{
  "encoder_depths": [4, 4, 4],
  "decoder_norm": "layernorm",
  "decoder_activation": "gelu",
  "residual_init": "scaled_by_depth",
  "optimizer": "soap",
  "beta1": 0.9,
  "one_sided": false,
  "epochs": 60.4,
  "warmup_steps": 1200
}
Rows from block 3 of the encoder of a small image VAE, named by matrix and row number. Rows with one number belong to one channel. Each number is 50 + 10 x the weight over its row's rms, rounded and kept within 0 to 99. All counts start at 0.
After each channel's rows are labels from the 100 images, of 14848, where the channel reaches its highest value: "responds to" is what is common among them. Only what is clearly more common there than usual is listed. The data: abstract colour fields from 500 small random pattern networks. In brackets: how many of the 100, against the usual share in percent.
# convs1: grouped (2 groups) 3x3 conv (encoder.blocks.3.convs.1.weight, 80x40x3x3, each kernel summed), inputs within the group 0-39
# convs2: expand pointwise conv (encoder.blocks.3.convs.2.weight, 80x80x1x1, transposed), outputs 0-79

convs1.19:47 37 32 57 75 63 50 59 34 72 47 33 50 45 41 35 41 59 55 53 54 34 48 56 59 51 52 49 48 39 48 56 55 50 61 49 62 48 59 59
convs2.19:33 52 54 57 54 46 69 51 59 58 62 60 55 42 51 56 43 64 60 64 57 64 51 82 37 45 68 50 66 48 54 49 57 56 42 61 58 58 50 58 48 41 49 39 35 71 43 55 61 31 54 50 44 48 38 43 54 47 39 46 61 30 48 37 59 53 46 45 48 65 62 55 56 47 35 60 40 43 55 50
responds to: fine detail (45 vs 15.7)

convs1.76:44 15 60 57 41 50 51 53 56 43 40 60 46 74 44 45 53 45 42 50 50 54 56 56 61 51 46 55 57 67 57 43 47 49 39 39 52 55 69 41
convs2.76:51 46 47 49 65 53 41 72 37 51 45 51 41 31 39 39 49 46 62 57 51 69 50 32 55 75 49 59 50 54 38 26 45 47 33 48 59 42 61 39 49 47 52 47 55 36 57 51 61 38 46 44 62 48 72 48 66 60 52 42 52 43 52 54 41 38 52 57 43 51 69 56 50 60 48 49 65 33 54 37
responds to: fine detail (42 vs 15.7)

convs1.13:43 63 40 47 48 60 57 41 71 58 42 51 46 39 50 47 39 56 50 55 73 59 54 53 34 70 38 57 51 42 56 54 26 54 63 50 59 43 58 53
convs2.13:34 53 40 77 49 52 35 53 59 54 67 56 34 39 50 46 38 68 50 59 49 48 53 54 94 43 47 51 42 44 39 49 45 42 43 52 46 47 54 63 54 55 52 32 46 41 38 47 48 52 60 46 71 37 52 45 44 42 62 63 51 55 47 37 56 46 49 50 50 52 59 36 53 46 48 58 59 49 50 60
responds to: fine detail (48 vs 15.7)

convs1.37:41 44 63 48 42 55 61 58 76 54 43 57 46 50 55 59 39 41 42 44 34 61 57 47 73 41 62 43 47 50 68 55 38 30 48 46 42 49 49 46
convs2.37:73 54 84 49 65 53 37 60 41 45 21 44 54 55 55 48 47 62 61 50 53 49 65 59 52 49 54 61 41 56 78 44 50 56 48 49 44 38 44 61 49 42 42 53 51 59 58 42 42 63 62 45 34 51 47 46 52 48 45 44 50 36 47 37 50 55 43 42 39 49 59 58 30 64 42 46 48 62 53 47
responds to: fine detail (60 vs 15.7)

convs1.1:54 66 56 55 54 58 50 59 59 41 49 34 65 41 54 60 42 52 47 47 36 55 52 61 63 61 40 48 53 59 57 43 25 47 41 57 72 44 47 32
convs2.1:40 63 33 42 44 52 49 42 35 50 61 78 62 61 48 40 63 35 46 52 45 53 33 37 70 33 48 56 64 48 36 46 48 55 55 35 41 55 30 56 46 52 50 45 40 50 59 52 60 62 43 44 71 62 67 50 43 47 65 48 42 55 51 58 59 49 41 59 57 62 35 54 53 39 50 41 55 41 53 46
responds to: fine detail (37 vs 15.7)

convs1.65:53 71 45 38 54 54 47 52 43 50 53 45 33 47 56 74 62 61 39 50 64 43 55 48 40 54 67 48 58 62 48 51 54 69 44 61 55 31 54 39
convs2.65:50 58 45 63 48 67 52 38 64 63 54 56 50 51 51 69 52 47 57 45 54 49 38 61 51 55 52 64 46 47 53 75 79 46 65 37 42 59 71 55 40 30 42 46 64 42 47 48 60 63 59 63 29 56 46 47 48 38 41 48 44 42 51 37 39 60 44 45 52 40 44 48 46 47 43 49 34 64 56 40
responds to: fine detail (54 vs 15.7)

convs1.17:46 37 51 37 42 39 54 44 49 45 43 57 66 53 52 42 78 56 26 51 52 55 55 58 47 75 38 39 41 54 46 40 63 44 55 44 54 54 46 59
convs2.17:51 52 62 44 54 46 70 49 30 42 39 54 74 53 32 39 60 46 50 49 54 46 51 55 38 44 57 61 70 57 53 49 60 46 45 44 46 38 35 49 50 37 55 52 46 50 54 57 44 59 44 49 40 55 62 55 44 57 47 39 73 38 55 57 65 51 44 46 56 55 49 88 33 40 39 56 45 49 57 42
responds to: fine detail (43 vs 15.7)

convs1.9:51 45 51 56 67 40 29 42 45 51 74 61 50 49 51 47 67 46 43 69 53 53 79 46 37 53 55 60 47 42 42 55 42 46 53 52 57 50 62 50
convs2.9:51 51 56 29 34 39 58 47 71 49 51 51 50 49 47 49 44 41 52 55 47 54 25 51 43 37 39 53 54 54 32 53 44 57 56 57 58 65 49 57 36 60 71 48 53 52 49 49 55 43 61 32 52 59 41 54 59 50 51 51 51 32 56 73 41 53 44 48 46 48 76 54 55 61 70 41 56 74 55 42
responds to: mostly red (42 vs 11.8)

convs1.51:54 36 74 49 44 52 46 54 53 42 45 59 60 34 55 45 59 48 42 61 30 42 42 62 65 26 49 49 64 43 61 54 38 48 52 33 49 55 56 50
convs2.51:50 48 56 66 51 58 55 47 61 36 48 55 80 57 49 53 55 51 28 63 55 46 57 57 51 39 49 55 39 36 55 47 35 63 68 56 63 64 34 40 51 50 64 61 39 29 45 38 51 61 46 46 62 41 32 60 50 39 49 39 43 52 66 54 55 46 59 57 63 58 39 51 38 47 48 58 41 59 47 64
responds to: fine detail (44 vs 15.7)

convs1.45:37 52 60 46 51 28 43 43 59 41 33 52 69 62 75 41 51 41 46 55 57 57 51 40 49 65 58 54 57 50 50 37 41 44 40 37 55 59 38 56
convs2.45:50 36 48 50 57 38 61 63 57 72 49 48 55 43 51 54 48 50 39 47 63 37 38 44 53 40 53 50 58 54 52 47 48 45 64 56 44 59 41 63 17 22 71 51 78 62 45 56 74 49 55 63 44 59 63 58 61 48 55 47 47 51 55 46 61 48 47 45 54 48 60 42 53 58 53 50 46 44 59 52
responds to: mostly blue (38 vs 13.4)

convs1.16:45 36 54 51 52 48 41 49 48 61 69 55 55 46 48 56 56 56 43 35 52 45 48 48 47 45 54 47 69 33 44 81 43 53 52 68 52 28 58 43
convs2.16:48 63 47 56 66 47 58 63 45 60 48 35 60 53 48 67 39 59 42 56 53 48 42 49 45 28 53 57 60 61 39 46 44 42 49 35 44 51 53 40 14 52 59 54 77 53 42 55 38 39 52 65 46 60 57 49 53 50 45 47 64 69 52 61 41 51 32 61 62 49 39 44 53 48 59 54 53 39 46 42
responds to: fine detail (60 vs 15.7)